Rows from block 8 of the audio encoder of a small contrastive audio-text model, named by matrix and row number. Rows with one number belong to one channel. Each number is 500 + 25 x the weight over its row's rms, rounded and kept within 0 to 999. All counts start at 0. Numbers have three digits each.
After each channel's rows are labels from the 100 clips, of 14976, where the channel reaches its highest value: "loudest" is the band of the loudest frequency at the time of the peak. Only what is clearly more common there than usual is listed. The data: phrases spoken by 400 fixed synthetic voices.
# convs1: first pointwise conv (encoder.blocks.8.convs.1.weight, 288x288x1), inputs 192-287
# convs3: second pointwise conv (encoder.blocks.8.convs.3.weight, 288x288x1, transposed), outputs 192-287

convs1.248:453478528467465475503485484500516552497541501507467505520495494518474518517509489481483493519518515501509509490476505478463484492538510514499504502522477477504478536509520533489514532478535499446529505491506486523542524509473484479497513503499482520473501500506516507491489522570479525490
convs3.248:492472518484506469492470515481496517508469529517477483475503497545504498442516497499524520508474472528512462500489506468515493517500536500467465498491506482493450493511505472527520476474483505539506485524533471495493482515509480538493458491512546499539403512500502473494506516513466512482
loudest: 500 to 1000 Hz

convs1.251:483494576485493491493499486486501476565497510493489538548511498544487516508447532512481485514477464548515514494525528504483452488459524504489526481495498480535488528558517519481536525497506526477456497517512494450486472492484489490535490519477508489552484511474577485473517525490465483483
convs3.251:470539540477507496509485466516566481519493503495524508518499508456513522458503482491498496509492477513528500466494488523486475518502530503481501503485485488531485535517513536469518511535522505500538475473527498506472515483490512464517504475489511491490510511540504458483498493503501556463
loudest: 4000 to 8000 Hz

convs1.159:504471523493522541511511483487502462528471499550540509507492513496461474491483531490492477479454466524499496526506467524509477510481492476467490464482497442512502492494499520513510522517526540450473540492501565517485506482494499515460465522518505510512488510529500532538456526466522481557
convs3.159:452502530438506527476477391542512480468488485495529493488474481496511478502503507519519482525492490528478536483493489478530456525501488482502458497522492469468510479526480493496536544517473483528457459540533539509527481512493518522496493480485511485492488434522481484492545515491486491509
loudest: 250 to 500 Hz

convs1.141:500559475535526489498497487457525424517458480507545464514528520483494503489438472526480490495474477531481479487490500490517500457468492425507529498499513507499507516500480486506512510526509486491502509500509494501454447488482497515465502506517479513501534514507485516498509491479536471539
convs3.141:477484469519490469477445480494429473519411440488476489515508503554481500534475483514491499535445541508467482532492482473506481539507478522490483414513502443501536523505506492474507505484502498490499493502504478523493490539508497503476537491491494495503489502468484512509494524473513495474
loudest: 4000 to 8000 Hz

convs1.62:513474517519499495512508507462445505449499465497481497494520540518500499487509503499510495514468486545484517502494500501464506500509484482490527516449472543518491533520551524469510445480487433452488505501496479491502535463526501493464503487511505479480493511496568530456511453466488468508
convs3.62:417520493477505475492520496518501521489539499496523512446503488461480476519487468527466479508536495475500518519521469491548524514510489505457488483506511484503509498496504471505456494521530502523480490444481511458492538504487466519519518500441523457518520496511470516518515501547481479534
loudest: 250 to 500 Hz

convs1.19:516458520507457468501509518514539497527524482533512447529511507478510501525460522491480502586478484495493508547497515460505502510508495500487466485480487476489521487474491508525517501461480513513546528476505488506515516520515468516494526520475501500509513465503509540454505507496519516446
convs3.19:456479530488526514512512434475505470508520525515522503463531488507494481525488462504511490472485476514488470479485498487494493511499541497504480455483527519505477474497497489525495474507505501488499513501501518472471483567504529542528501483521502493485450507476507466511503501490468463544
loudest: 250 to 500 Hz

convs1.246:481507526503500490526491488519494488527510492500496489587520531505581545526506479500475481506442487504495522511539523481490486494502512489522486537479519547487439512517480529506522525490503536533511482505531464446496505499506489481549535475453474452468502500501514481479540483512519518511
convs3.246:508521420487528535506494491505494491487470485497499488515463527468490498508471484528486504468515506498492520523482458482513497490489473486509507501477514540527512479444498473470508513495501500512454500490489510513528497511507495493460489496518435466547469468469529488530512547441480466556
loudest: 250 to 500 Hz

convs1.220:503520473499463507502503492504508509526484473518518523516469549507418517521492530455483482515520490573501497478513486484560495504494486439458533486474509529489474537492482509488507494475478481519487513537503537509512502508538502497525513475520445476508539483543500470502499494540482483507
convs3.220:526504451476502469503493470474509437507456562486542543499482532492511515458509468492499544531499477527513474517507532505474495477477510516530482477485525498504486519488467490462525521509486529546497495472492508524476469497509505497486499489519488507507525524475506506496515499502510477449
loudest: 250 to 500 Hz

convs1.9:450483505474504472508498496510460508512540516455470519561496528486512493544446484514508527502454498494538512491506499532496495469531493486486473504486494481496486500500498520510458517514506484532470533541506465493487507494522500493465473467474494516528503485476471546491530473500525487526
convs3.9:538508485508524545526521566460517487503501520523485467478544495503499517506498476485516516486505509492478476489493526515457504457489519513502501524521498511510530478463516498468496527567525494500503512527516534481444507456504573501501560502500506518548537504517509520525502497471504499509
loudest: 4000 to 8000 Hz

convs1.36:510503540490511480481509468441450524517482515485493446510437481510535502500495521534502447504498539494466515503508488530484442510524508533532548492480482467487478499515512543465521519514492479555482499519550441497465481509494514501500540514479533511483504510482490473480540520490474515406
convs3.36:481482515532486495464488495478498522469501513495515493429544475457503487497487492506470505497509478482501517483526581495535516456496536489518470507484483510522480504487506470479473510503475496480540532568510522502515486478507484509479481464448484494504515526523504501494494483484479507505
loudest: 4000 to 8000 Hz

convs1.269:510531550498534448480489495529500497508497461510517509492533537502512522501479536491491462495494492505527489515519457490471517521520490505515496502511499485519525558496468497528543468513512505473487491492490466505472510511488517536483533483524495518498495536480513475522498511446490517545
convs3.269:507490496489504529492533487495494471549519524505496503484502498523498455484457525532480487447514472498504491496482503507535498444513551497491455495452483493503411494475499499508512498439489542531493477533497526501528502477523468507509454485501514495551444534492531484529494471508479520476
loudest: 4000 to 8000 Hz

convs1.74:408494527497503462517528472514512513514495508464479507495508552520464480502511512555516516476498528486461491509489531501489480462503485536530528540538499516461494485493489471526496521510508501501476517499480488508534485532499488515490478483493444494472441529497521580541495506524451490554
convs3.74:494511489518488540502508534495498482491501542516477528476564534506515516506553523514526520508496477524470522459487569516494504471515526508562466476473486492530478508508479493505532491509496499540507555556486517481480463455491524533524524565490499500514526500501475514480515526518555494498
loudest: 4000 to 8000 Hz

convs1.175:464496496532484451510506509505507441517479473495492471479518508569499474462487498514513515556460484487516510510472503519493528474502474486509484509526489462533519495541507515497483468484509468538491519495472480481489493491491532469467481521498453518501488467472535493510514455509504492548
convs3.175:548510511487488499458457489541504502443506491550490537497515497496497528495521521522507491503488493471484521526479443507522499564520496513508521494529481480484507507500522528520467549476487518520480489488467529462490533509584511525473501501518442519488511483504493504481490512503487500494
loudest: 250 to 500 Hz

convs1.275:492472507507510527501457467480501505520510471523518491545528482487440477512533462485473544509502463524535498545478494506447505505501518435458517470524448489515508497533555515491491485488504488503541500503511463496503517479483477507471504474476504511514505501466498524501500478450521523518
convs3.275:500495517474494537534515430503447504494486477490471513503523498552516466486476460481537479514458521515493455497486468474487459508477528496458484468504466486478518524483483484485467483470510510466475493504497485477505518557487526537472547486527523506547498494447486479473475485484498482535
loudest: 500 to 1000 Hz

convs1.14:499484518551511500513503459483462472502526494479511468550491493469410483493520476515477491549460491469495489541527538478493558542486495469519516500536501468497487538468521503510508522504518506450498502535471433536503514518507507469478507467489499537522526509465483524510534489483528517520
convs3.14:484486508498489545474483453504510451456511498520504532493474467508484503481482513493510503498485512500497497504496473446518455487505517485513505499509458480480480452470492525506497487499506536467513507540500526503520501528515494452464539483531487492509541475478508502508486438495494494528
loudest: 250 to 500 Hz

convs1.204:500566503464568483504526510508509516512508473480523498515501483472452526501504464488469496545524513463491511528535486501543520478452498520485500521465509517543502446498503518494523509517461541471486509450524525495479520489480496519509553480501470518487491500504536504475515513553503514503
convs3.204:512496509485513494545532467495491519544476534542505495491474517501530500506527530483491520482465504486482469492477538515483489521513490530509449465508497539499464489502534485467495504474493484501492430458562470487497471491498551514453493449515504473522497520495479505449482491516527466517
loudest: 250 to 500 Hz

convs1.249:454500483467507478488505543468557485517465494473525551488475509483478523493515496478528529485514520553466518494448478495520481515512484456506473460477470502501513492504476521493532486505514535458475532487511521536452489505503499490485458505468474485551534447474470498528533540519452508459
convs3.249:465487438480479466459453509482487520559468495518504490507466523460489490506520542487502507518513529515497499487457489479484484485500514517448499528512502443495497499505485509460513450469506470470463484451496461535506513496473528486486509501502492464487546490499469524560490514485487477473
loudest: 4000 to 8000 Hz

convs1.201:533484449468536472477519540501521463495485494552500548526520518472463523495448526485478514538466546577499463506544486508500508513482496465488504455457521459487492477518476471515476513501492503499513503485535511513495515516537470490498498490541430571498506501491497536459504496486495506491
convs3.201:458502505501508501546512489489477523529496544489476563480483458501440438454493491517469507484492459464487501508545494492534508468483533483490497504511500499486471465531512476491479520487497521498513482504488508426498501502476463512460469476489457560502498539498489512457437485542508470533
loudest: 250 to 500 Hz

convs1.221:503502463513503470532497480512480517507535470508494503567505503441489511502523478527502508503475501453493492511466486503508486493504499490534507520499486521514478509499526483488481532504504522518491496528500509482522501497471505483513514484493490487497528474498462497475514500538501527477
convs3.221:501476468512480512505489473534523472539504490495477460475492507510518524503504448518472501532505508462484515509484425513499484522490517545506496452548490532524507494498495481462530512523490473463486514474475492515501524498502568499552506496538468525510527478499528509500509530508507456474
loudest: 250 to 500 Hz

convs1.273:490496498517506519512493504492493512493516467500507455567508521532527519502517465525499512504444526470509526494506533528491504470503485516477497520511504518490426537501493463473520510526507511542512464493527508487500492507505481518508496520528535475471482502534511511496587486486447511464
convs3.273:556504485488474489514515524510532499498524504500497487528517530498486555484544535552501472547486543468532487491467486529489503532494484492500503533517500523471513507512477486480537574539501490521527514454505480553488502457554521535506517490473467530481507487518502527474489519496493499461
loudest: 250 to 500 Hz

convs1.209:523512486565442521498484495494497495536504498540547553494490490596477535485509535491498521522470467525525490509512483467533508467490506535518485547451472496500450491490512488500495495488515516495534526520504543485504548474525498519442493485505520491488497503498508472487498499522471549474
convs3.209:489515433520469468467500506486485495574508534479525499480520545514515550510469484516472472493520546500505479506504499533480525489524484547490477493501535486463508495495485490480531467518527513548507461483505494496476527490472468509551480476504486472476457509491547437527503537486482500490
loudest: 250 to 500 Hz

convs1.136:489473512496474480519524532488531468536476498499495497474498519528512465476490525495540502572450505534467508512536488508511486476537502479480535485527490482468528545506491515495488500511527497517490465489520480512492466509495479496511509454464450528495492485499509497495487491524500461486
convs3.136:504499440541494523487500491457509562483498561487514480509496486454478513468467479512451466454507503503515554494519484538511483450492489474478485544514510502500468505497537482495533511488499509491514482492506521461520514486505495527503424502514484482506499515506532535509462509488464527504
loudest: 2000 to 4000 Hz